Rows from block 8 of a small multi-label image tagger, named by matrix and row number. Rows with one number belong to one neuron. Each number is 128 + 24 x the weight over its row's rms, rounded and kept within 0 to 255. All counts start at 0. Numbers have three digits each.
Before each neuron's rows are labels from the 100 images, of 14848, where the neuron reaches its highest value: "place" is the part of the image that holds the peak. Only what is clearly more common there than usual is listed. The data: drawn human figures in many poses.
# fc1: MLP up (model.blocks.8.mlp.fc1.weight, 512x256), inputs 0-63
# fc2: MLP down (model.blocks.8.mlp.fc2.weight, 256x512, transposed), outputs 0-63

place: middle left; middle right
fc1.111:150124123084142187083170137151144129139097134131110124113129086145129154111139124114181094146105128090133155111157088140095157111159136125137134125135147115162122132105110105090135141137101147
fc2.111:093129102111137128144132115126091131117141085117123123143084118106098132120125171155115103137117171136109157114128099121094182169134131133143161112125163116129135141116140131098084148144146126

place: bottom right; top centre
fc1.450:104153102136154118141144144115129160127137127114100126129130178141117106109120154092157114171140151175146137142153158114114106106132112118112136135132153112121143128128175106099097065151116104
fc2.450:146076159126093121120166114154148144127143130140129114123156112133135094173162080112126140120114134176131162159130109117150175145155140086133131131105120152133128131159106140138158129159191146

place: bottom right
fc1.36:120130112130131143148166158111157134102170136105149152139143149164128089128128125113131139134109188117138111129134072166131112177131117098150124088124159145157102155172108150170123085133135151
fc2.36:092155132123089115128094150119101086102125113139140094159145115147084159094150128169139092122141109130131167085128112107100079117180094121108113126123128137107153124093120085155147145129143122

place: bottom centre; middle left
fc1.249:128135143125121153138141115108113123117112100121137092115117113125117106124100196105143083153155109123146162149135137136160188171139115079123135134092136141157171104139124139133101154133116090
fc2.249:120133112172105115171083121161168104117121091111100103149112123114158146117130125140046145146142167088144149139115153105131132134125109146107141140148089138096150157159122131155169112159110126

place: top left
fc1.187:165113125140117096101172108117160073148121142124092117124154146130086146153121156129127100096105164146167125125081106128127126109133125149162140128124107146116133139161090120098153151107160109
fc2.187:127137118102096145113129101124115162124152144163122106110134109102117143127107076132132120122188083114114189123161095131119129154144127092121121153091144121119145105144158167146136108111143151

place: top left; top centre
fc1.372:130106138162114142148178113187122105167130158162127144143141132136129164125163167136108146106108166131174142128098114151089142154161099135110130137191113118143120121106134162132097116113130136
fc2.372:159139091140151105153141151100132120087143169133117086137146142162104130071120140147120082124146146121136105145099117116098115177110115174135102128113125154138099170121118073100134114131098137

place: bottom left; bottom centre
fc1.351:151151152124138161155131147135143118091098117111118125113117119084137125085080085155142164146116149129122130145075151162126101128121112154114139141151116132137138101125198108120101126116181114
fc2.351:130150141126075124148134115153099152123174124086141111155137120126135123170135157147084103122131136118119115134122151137107103121087165129134117095107153141110122152157116149110086063102163121

place: top centre
fc1.271:142130169180103086054149093149149126153142115132141095112136125122143140085126091111161104134135160135127126132089115066128091101146104135170145111159161122148140137084126143165115115144149101
fc2.271:088064165118156163159120134102097132122099142140167127192152106100098097131088119144128096101095098129113147126163137172142114110110156133119132130126139139161099099119151116137121141099152122

place: top left
fc1.262:170157109144147122141163160115107051130108172126150153111081134116157127139120140121144112105090103136166165107142157113149142165135156131122171109144133159142091110118134167087129141093141161
fc2.262:151134130114094146139121097147156178098114108134130121119165109139113146088160108137097157159140139130132118155096151151118147079121073134109083161131138127134148145140148095198151108153138116

place: bottom right
fc1.319:129128096114129142164158117106110122119123112133128137136130126148120114120155112155126135172170147144145222125108086067129172114149165163151137160100085131121118155151123134120102120134129111
fc2.319:128185149142162109178148184127119140118167117130106138132120137106129158147144165149116124135094122150132109115145135196148148091163110116114140121151154106133126133121138152181153137117115140

place: centre; top left
fc1.113:107176133127133139153104111148110130101123150082148094161097132125047144139121155090150123146119111134152143119142135137149123137137101172190088121162125131140129129132138095150103114107121126
fc2.113:106133111125143174130160147175109115091153137132114124129139110150090125140105135116089139134100117118157120147140132121150128124155111181159141159151099154144072135134116124130156107159137147

place: top left
fc1.406:103102133151071130155139148109089146130151172149117138132158130154160157138153108102137120111133132109126134116121088120109119118134110116119117096126142095164145087176162095128154117073142079
fc2.406:159104117115157122155144097125139100105152131123128106109119139128144122084130146104131122103112129149128082153137157139114157124106152132153132142142133137141123141130124120086126161132082142

place: top left
fc1.347:146129100119086134136106135142137146157070112120147130148120128094102114116128152116096141134118153182152110183074098144122145111153143122133119138138060117156129136164141108100138134138166097
fc2.347:103095183131124139141119129139145107113144127187161130138131142110144181083104078147149106107124074099109128141148150120134140148107104149124152149154150129134142127144139120134123125088135074

place: top centre
fc1.10:140117098162121107102112151167143108162116147133152144096141137119113078155102153124134083137121178142145141118102094110129132110124100155114127112120146125104147143116139120111154165073130105
fc2.10:180131113082117129108135148115112126149139127136090145144109091152146116129160134115155183153141127083160158142158123093215146111126167129146112186105111108153088142161072123123132116142101118

place: bottom right
fc1.26:119095133174138141095177136130120083147136111128130093137182118076112151128153130120098120145132126102119123100106154124162105142160144143114185161145117127103177134134123122141144133096139101
fc2.26:103121144093119168145143115111101130160147141121088119125131160178141136131125098126106164131143123138136165125159146115097158121095110123165158115076157132101118117157102161104140143164107089

place: middle right; middle left
fc1.93:095101130150083102141143157098165145108164120129206140127157138123159125120166107100141154133171133124114166173102125090132137091143167109155134108119141083090110177115130124146114088129110109
fc2.93:131170181140142158135145149132156158111142172129100106136170170169119132139087119143118115108146150130139141098138144114135115175151120181145090109148093157113138113159108130166137165182142124

place: bottom centre
fc1.162:112149152145133102117166154115125092154155111133117134094136125132112124147129113127158074123084145099145123118142140128080136187154114143129111099099139126160140109094162136116114073132127141
fc2.162:137074170136105132121143126128152147131118136082138147157169116109147143132145121110150134131145139118132113162085149145150097131110147122103135153142135122122109154110095132123143156116100097

place: top left
fc1.361:145104161175107132137106117132129108178102160115150144133161118135101150117154130122162122127155145097141137174134124101119118139132164144193111116114117135114155117121113141081140132089131125
fc2.361:168158107153128104113108142154097122111151107079118132130109145155097122157087122109133121132150136139149158108129106140134133105096090116090146176084104128148149102141091128173168152133140143

place: bottom left; centre
fc1.75:110119159144132116146116133131118105113141165132161143121150116140098109165137185123126088121095136161108127123139153100157123113135142157143118134079078151152099153130150173089156147128114139
fc2.75:143136118156098091109141134101147110164098126095120143142108121139156094146133120126161152183111134134125102122114118165092136143074148098105085129104142133120164087131087125133086139123126125

place: top centre
fc1.222:133106160147114127121132150102154131154120120143150109141136119106124116170108142124150125100118156098141130103123156143138108125134113155144075158123120179128149104124152135148141143108112135
fc2.222:123176120135121142123123173146132165144147157084138125160121143110105170122107169126120114153152105118153135112152106181139150106129148166119116140181125142104130129095124119115165116119158111

place: top centre; bottom centre
fc1.399:172118118168119089104131133100157147135130115119128124091156114165134118089158067142162132124123121100104141145150115155127093145162096097143154088131098146123136157126104135079123123117175129
fc2.399:123127151100097123094138110160116166158127140074149140137137158142139090099108129153154167139101140131129131130152166119120132123138115158112137078154113161149149129153109155157136151116120142

place: top left
fc1.295:118129176141113114102139135172173082143136120127107139117110149144099180172150158155139172126141167110122144179063137104121146085121143107117152094153121139166132135144135139130114145135132101
fc2.295:141165113131139104085112123067102071112131145142178129125116108144146164129111125119131157128165096119131145134165117147114118182097162153137145113113130121131129141142147098121146134122150131

place: centre
fc1.63:138169106124156075126181112139151133119151113116127146129111117157125128126095169144170147140148105120123134136136123062134159109152142137173158127110152136077170131116140122160123181125110151
fc2.63:118096143084062088086112125122153176132139136154116117122152114103143141111158121158122180154073128151081114131113131132093132188104155136127154151149102130117133102129117127110156139149146140

place: bottom right
fc1.439:184086116122167139154108127124104145096110093103110127123104149147163065083103107123129150141102143148129165150131121115182147140170128155146128143117125128156167123136128121134144143130175103
fc2.439:106109080142121131119132154147181106140117131149154172108192115139087153133105156132182119112092137134114130128150165108105176125107128137097094130061137121089094102127131172165112112155101127

place: top left; top centre
fc1.272:111095102123118131104129124142135118137096124153127119159116118079114077087162155133165103178152133137133111116140151128109153107147091134130119091160132122134172125165114120096106121119188074
fc2.272:116144131139114154099121090144129123122140155136086124134142148177111124103128134144096118154113109130134131135092144144084127126151144104136101136088089130074115169123139124132127120160159152

place: bottom right; middle right
fc1.72:125150129114110079094138133134101126111106153104134148095158120151159115155122109136108082103078111160110154109140135132108057143106144126099163151161136138151123164085149097125134108178132097
fc2.72:085120154120174080174103125157127143118157113109112143140132118119133125144125119089153125105158098094136112197090110148095143146124105118102111156109106094113096144155115154116125086112165160

place: bottom right; top left
fc1.255:177132120125171159087100157154162143153117157137148126144101156145147102156100153132129144138109131144149118127127140125126128151134145101137119134161125123094108149165149109134125153097114139
fc2.255:108143129136090135132132083111147135160120182114122151111135098146130135098148136163122145128141122111147089118092109125100093169165164143104129168135117146132121119100090134131160120137123136

place: bottom left
fc1.441:077129160109131126129118137132161126154140145136115152144100104129134132136109127119133132139128140094170118146136125136120099117160101121136129123150062144124129090121084119108172077091109093
fc2.441:087116159091089146166120134130103107141125136138132099176124136073201073092120137093129110070114104126157104099110148136090116104172131129133160089138125112111158091121079123205150148126143101

place: top centre
fc1.134:095130132168164130064138124133157112186087157148103081165143124144117144144145152147123088121113145130122110103119093146146141189104151150154130096118115100176148184123142089114134112100093136
fc2.134:075104109095099112104138135133129105057164103127091124068139111153119083084085111113110114098144130161112104126127127134136096114071103112102123127134085087117115104140105167137128096098101123

place: middle right
fc1.445:121097163145121112135142120127165144150122132103142109141113157106107129132110133100125150152116098107147184124155104081120130090149114108112117108128087121087127105120114138131118166117108111
fc2.445:131138144123118077137094112106123137141137125098142117125152170127158121171116117134184123155120141106108123110141102143106124101141125142106090150157117103084147145111131118112139139094123139

place: top centre
fc1.49:157137112128107089167102093160093125111158174172145124126108065137177156146143096161119105120152156100117125126111120153125094128096123087140159128126131108082095126149138128135111101154147098
fc2.49:149138088106125166113113134118150118103122137117126145138103128145133143157113153128133127138118125123105129135163141111129136177115136126129140129120153146128083101123129111098141141127086134

place: bottom centre; centre
fc1.21:131121159086143153122125123141149132134169161093131105179112143092139139121134119090085135103155130112109127115179118156162082107150154108168127142145098157135139090107162116116158120143115093
fc2.21:155143166104128132143145122138120114160167091153128145155106121084156154125135105131127133122151090115107108157159146156117102144157093137100114150135119145095101136109135143121147117118109133

place: middle left
fc1.364:129098177115155150122112089160132180118101124141160136122125138126138126126148122104129138156172118139145171156150072111139099101156117123115154121149057141134147093152151125141108120092070132
fc2.364:093149131132135142125122096178113124165108139117107124131115083138148094096138104180151102115163123138117137150150110173110180134140145113101163127139133175144149118126112156097132127094112122

place: bottom centre; centre
fc1.8:132059129165135133115104147088179158131102171127106148105119149123143131104129153144145109150119144116127148098146067151136115175132147144160146092166102138129165125150122100155111121140129116
fc2.8:137183134156123142131131140129095070115129134129142144174084156165129142139151132087087130125136133133139089119117131111120136115105101124101074133099142121092149178127133107144083112156152138

place: bottom left; centre
fc1.114:111125144126102122133129123101108161082136122092166130158098125102147096128145107154122139149123113156104135121130144152131093154137146142095141152132147123132143142135172122142123104127171097
fc2.114:131112081138121143117179103114126094120140125150075107129123093167118126149129162133139133109135124123145139147142137150133146151127123127124140149125130148134113113167123095120157138140135132

place: bottom right
fc1.285:156121153139138097109142178157128125145174142102119101104136134124107148138067131159157121112091091109143144103119121149145143123162123148126124105111138105066097154120115131126114103121094108
fc2.285:095126092128117115139106126104109132079123108155138114120124156073158111097168111122092118118138145163163130097116113050134123127162100083129155147122082151149129151099160104155139112158157129

place: top left; centre
fc1.483:135125116157131154111109100103110116133139131101121121142115145141145146151121124135144104099115120157138090158136108150134116124142123149100160167167115104117139115168166102121114116137111116
fc2.483:176107182102132122142104161100126126134127121145152135164130135099096113148098144112136133092106123122141127128152147146199130113119130114128110086092151140168153152124147129102132167112100136

place: middle right; middle left
fc1.109:145125109125130104151134088130154072128119153130117122150108085118154085140114114140091130116139136095138137135120098138180091113134126126139108148106131133096123150155111116170151129099082085
fc2.109:129153105128093148119096111139104157130138120126119141172100142145124147165108169114183112081127128169101134142142142120111136153124091107128104123130168127122120094108106086081139095167174141

place: middle right; middle left
fc1.304:087122121142088122136139086136115087119169164114107112096174145121116118110146125079121157123092142155134104148119102127139104107149143091142130104150122138155171156126126115158146119156124119
fc2.304:142126158127074151109044119115137104117158083113125109114135125089130115102117131122102133120135140110134128135111094157116172124094140114103124130107119123096131129144091126078140086119119084

place: bottom right
fc1.306:115104107153171107087147131135143134086198130125097128142115158149102149154134100164143124143135113103101157087118101116141096102175180139134090098144140106115134110131098153133137115143089165
fc2.306:161108141134124160126097148133155109109129138127130119107108138099139139186124094121130121138145111139151150134149155112099147124071104132127147129131113117110122125125150123119130146105162137

place: bottom centre
fc1.297:115139150118144139139128148120134147113112129119154121138153123140130097089096110092142105148147167163102111115091100113107121159159179091105160127134088146158151084140166113079085147087135141
fc2.297:100118113116095142128157152093134129081109146144146142126158157151143160128095140159117146147127160110140149138129105127154161105151131148163103159151175153084142137125124153139172107152147122

place: top centre
fc1.264:136126141133136137098131123105082151088135115077103162111113084122127115068111128156125164135160115106190156115102152147184116131113166143106168121119142097127099106130107128135154075165157103
fc2.264:105174106118136108147086108094130103199111145125127156148134141163118120115120127148110133157126114139096175103140149100110118123083096118166084094108157134120133093109139109166115117140097135

place: bottom centre; middle right
fc1.236:111144143082113157127146132157157109096145129104150106099172127132129111109062117132086161142200107144155127087099135141125099166121161118150119146177133177131121087148133107127111110143114124
fc2.236:189142068178135092150122147130123147164110117106140155087070159123117133159165131120152104118080173141143108140118122148124143122155108154120135132126113091124120170123102120160102167119108110

place: bottom centre
fc1.497:111128133143086106140101145098131136163113106144157112103176110149086097128143177143124139173141120137131132103099149139066125148137099118151155138138095141162135129097154172104157086126153084
fc2.497:099120105143127151108163132103157119119112122122119104176098132140124168148127118135160139124091146097107110169094116098105115119190135120143141127144102113114158163158125087129152143127129174

place: middle right
fc1.233:112142111107118111164100107126092168092120137137079119104107131150159131110157106134145104132133126120150084094111158143130136100103104098104127104156156150102170156139168152095140104140104115
fc2.233:163155140132127104136096147161111153113105109098148142145154161126166126136102165077119096140162089147110143113149092140178124114102121163138167128076130111142079148078119104124141143110094142

place: top centre; top left
fc1.389:153134136122165149179134110122144085115111159110149142112149116155116144171111150130144082137162121142134099113153129187088124131100148085122129132154130110147125116133148132068174087123130121
fc2.389:094100142093134147112134130111131123162129107133178117113113143129120115115096126104114132183119113125122127142118169113129164102129145166112127124090137151147141075119137104124114083119161136

place: bottom centre
fc1.212:145085145154103135139112116111152108182099112110147110075122200119141095116121145148114136117169127110111080143073168139159159130106135169148144112119109126124145134144133109137143125126180143
fc2.212:102117120169140164117129155133161159106150149173109082116111132138109118085120123130150074145073171150119136094127123100120155131130135141094149123119141128130160073104122140085116150087108152

place: bottom centre; bottom right
fc1.167:121143146104088087164085147165139114091162132086182139158142120109146114109100165123142103125145126130149104133137151121121121155143156077134155108150093105130115135130112105144084124146122180
fc2.167:114145090135103097133114126097126176105049117163093125105160110147171133141083120113079160138109090137127127101132103161142139112120117182077153157133130145160103133140115115076166111113118087

place: bottom right; top centre
fc1.318:112106091123129154147123133171140131118097132120141168127082128143165105119130111155117152105152171119155136099128146136159120102127147137140121169100109168099127202150109093115109116124103140
fc2.318:143158130111177104113116154117104165115179103136141118101135149155166124105089155143146098182134131148127097152107117110114131155113114141132118094180143095134153100099124106126149148129118102

place: middle right; middle left
fc1.413:122111176097145124115107161133176110120145124096099128141117114074097130130171143120147116124119127133139109150134149103140120055120140166115113111100093116111145135128134080146113105085146097
fc2.413:126145076124155144150130142101118132104131139132123135142133112188160101105118131130122138106143106147113134142133154140149134187083097097121132133107141124158112085084147161102137139139146114

place: bottom right
fc1.243:174114110106087145126111109115141098082120128095176136144093177115129104118143115132117142113125126148171126123149095123159158091151166127117116152130132140110085088143123098146144159131088112
fc2.243:102150143119100119163134136106109138138145144163104122120128096128113140155141155147140105090134159119092110136130170110108093137119140145115151146108117122116174124162105126179128135156122155

place: top left
fc1.471:161149112143148108123106150105162134115113127154133111110137119122079165111123164149139088100118145090164086110100119146092159141127104129136142135154107135166130126168120141097103116106133109
fc2.471:178144108115147113145148121087082116145151114163152144157105108107114136097154112149129140117158122169165110143181110154158142158106123116135111158071126134118129112134104162169129157149078145

place: bottom right
fc1.206:130110144136137134111115047147151149139119116108151160147100133117183113168152197138136120083088107159180098187123097119154139092128123147116120100110122131139160108122129086091146175160145109
fc2.206:142153098178127148143147192149140118113135165137113127133150124100142145142104123116142140139122136118167187104129146118124135128103109143119086137114145091137088133161109125149085146100149137

place: top left; centre
fc1.185:154122126139144113164124131140154117150085169104146103112132127099106119138113128117142163133104084172151163121122114124143114145131106087125102096118156178132086078163124088159084142131142109
fc2.185:135074169097155136131159099155161091159136142147151142151141103133151168123164115101135132095113125109125094158116116135130099117125085108120172122115157172069112106144123123134120156146122165

place: centre
fc1.230:113129136124075112121134097149133130079123089100129145156114098160100121153097116160112110144093139128131105131158112157164133121094097111127089129126123066149162164142115107126141120177130133
fc2.230:136163121151110143115105173168129163159115183132116142117121126128158174093127096096117170135162151135112128116121130124121104126106096129153135118140129145086151098131111135124151126123147144

place: middle right; middle left
fc1.3:123107139144106141141119117141107159119083144130186095122148113102109090106104144118124152140144104127105139072124126108120144115115151144098175125096098136123139101130107135143137165109141170
fc2.3:133142094121163137099115150218146116107143107098109181135102105119167205138153128113144114133143139113143124108129128130119145150118117115138078145157113143159122125139152123067125129129139107

place: bottom right
fc1.59:159161072088186169112146145126134142145164168122100097083132130112141143158155152086104145144112140129133201112124168139157169087165169124119117139140098127132162139150122115138118132114131093
fc2.59:102075090162123137115105137139121138130059114086151132139114099136110145156067151146117106135136107141136115108156097145162109136118102136121072118172115115109102067125157101155104158140093175

place: bottom centre
fc1.200:120105146195162091111141159148128162109116103137110121117168134109145133138151147141159115154122116129089161154113118185090123115152120097124128155152118144128146151129105109079144080144110084
fc2.200:173142130112117148136130152155120112116134149114113100092079114136145121118132163114127121132134123119127158138105141083116123101143111130105117153137102096090125154102107123172165118120136133

place: top centre
fc1.5:079115124163097126139165142123145130094109132104119107140125146135135146080120160126099110078129133129136101201129172125127128136165134133187159161137145128116154121146106163138129153125168097
fc2.5:144159132093120159108152107107108123170176170147150101126157124106122132135178148098123089165175123121091127115097116140093145103124118136156103163144115150170115166080106142076121096085119151

place: bottom right
fc1.256:103063111164158137135136118129143142108159156158095148119167141121131115117072102124135136155107145164161129151103121107161110124182128149150156122107162124140133156101176107140127108143085142
fc2.256:152193088091137121126101160161117098112138119141125129156109136125150171141144145103121103108123126105104157142129166118106123138112099112195135101126096126115145129133141116116119171091114139

place: bottom left; bottom right
fc1.102:136148110125093142163099124147145145120128131132096167135106121121159147150115098119115168104160112150131094112141118141104135091096130146140124131145123169112097142104126074157154057163104147
fc2.102:110121114130102164137095159152182098137135121164162106095115158134080111122114121094118123133141110148088124161140138101130114155132100121093136094136121167132142147097152116168157124124122112

place: middle left; middle right
fc1.307:160105104119108139104107140130099162081114150143113159124129177126136117169139135190084145131121140089137145101137154149144122121095145113126090099136127119125118189166142122117119154146086104
fc2.307:188130129138116133094137155155160170139076109167086132145117127100123104136129102152149105151125143129122141093117144108118132091103108146123145094113170115127168131123122144120128165157102095

place: middle right
fc1.9:086107148098156108136154099121136155157137134173122115097130106120151150133129131119169118121081126113117123103145098085160115084130140156143133194165121170102143139140164115184135146141114115
fc2.9:146131127152118146120093113111111120114140126144147161119144102086173146095164112139164148170142102158138137143127192156126125124136105136133132130091111137187100103115085111113121096132147127

place: top centre; middle right
fc1.35:106136137108111145100136135137131156095114113120105129110141167096141142130121142179115097086105139160112146151181113104138141181136116127126111113122145118099156084146131158124142098143115143
fc2.35:116097137154150142127132119119112124155134138130119105117129108144105106111135132124111171183140119109154119075079126145116112067199109191125139158089112081160125108088117126126126103099133094

place: bottom right; top centre
fc1.4:146114097095136129113139168061123135129107166139128088147116113171099135132109130120129100108138130137114134149168127156116143103151125136141153136136146145143153146101101122101132161113119116
fc2.4:131097155168144129137087133133129110099095131163153109142081147104126159114142118111117136152132159094128094117075089103129116100091117110158087140104108133140095085142162129132151144124145162

place: top centre; top left
fc1.423:168162107139156137109089096165118103143148163169104103091122132176111129109126166108072169121090137109131076091111135116133124181135105134181089136100124087166157148120167137106166139115137078
fc2.423:101130125152144127124158175132139148156126125134159115151127118140146115146144111204143096099152162146105175165142175174130154147133123115119159135108144142100083104086139161108095119144139162

place: top right
fc1.342:113106104097182119126167087111124107113122128127162108114122153176114139126179118164154124124139123097147151128143100106111134172139160108138144097166110088128102122168140110095141130154144143
fc2.342:100092110137095121157099148114124171118112105148138119157110125150100130132129095117155107146131131178132118127113178132109102168126125104084171116106106162115142124078088136091102151127154104

place: middle right; top centre
fc1.252:139135110147138152122117124169114145111140178153119155137105166137167159140141111156135169157107104091109140139087112119137122119120135140143122096148085121133088121141157119126160157083109133
fc2.252:146096150131120130137158111087116093096135151132135092115139120124106166127124118119141096115112156103112141120149112111191125147118136119098123102124120122128138110169165160145123106110123132

place: bottom right; top centre
fc1.473:153125111124117076094104120119118168146128167130168136099163140147141111080150156146091114131115141145078123131164104092131095144118147130155110131127141108165120104101112118126083139151103148
fc2.473:104096133121110129130147190129136131110100133117131121183152135182130071143150135118150091094095141096109149142159156155087122091142117131147127133124136127084116115126183145140110121144148134

place: middle right; top centre
fc1.460:142130125138151185116142118171157136119080130145119061150143077109135108131176148088115112128141139110098118119118139112143145111137141103165167116147131170138085156091109159135180146109123132
fc2.460:143161107165132123098131140076146115146159138137125130142129108151110138109166156177135115136088123100145130100191103125132102115114147130136135122124143132071079137141087092084142174082092156

place: top left
fc1.208:163099127123117157180104152125136125085137128124108141101134081111120114144158089147129127191116142135133172137101147123133105137113143128161145116125104118100156097135161126125145160160087101
fc2.208:158123164108126123129164087125129147131117113173135116109130167141133104133085182082120154124145146122150102161144135159134132114107121134137139127094151140130147132115119119192109091151147106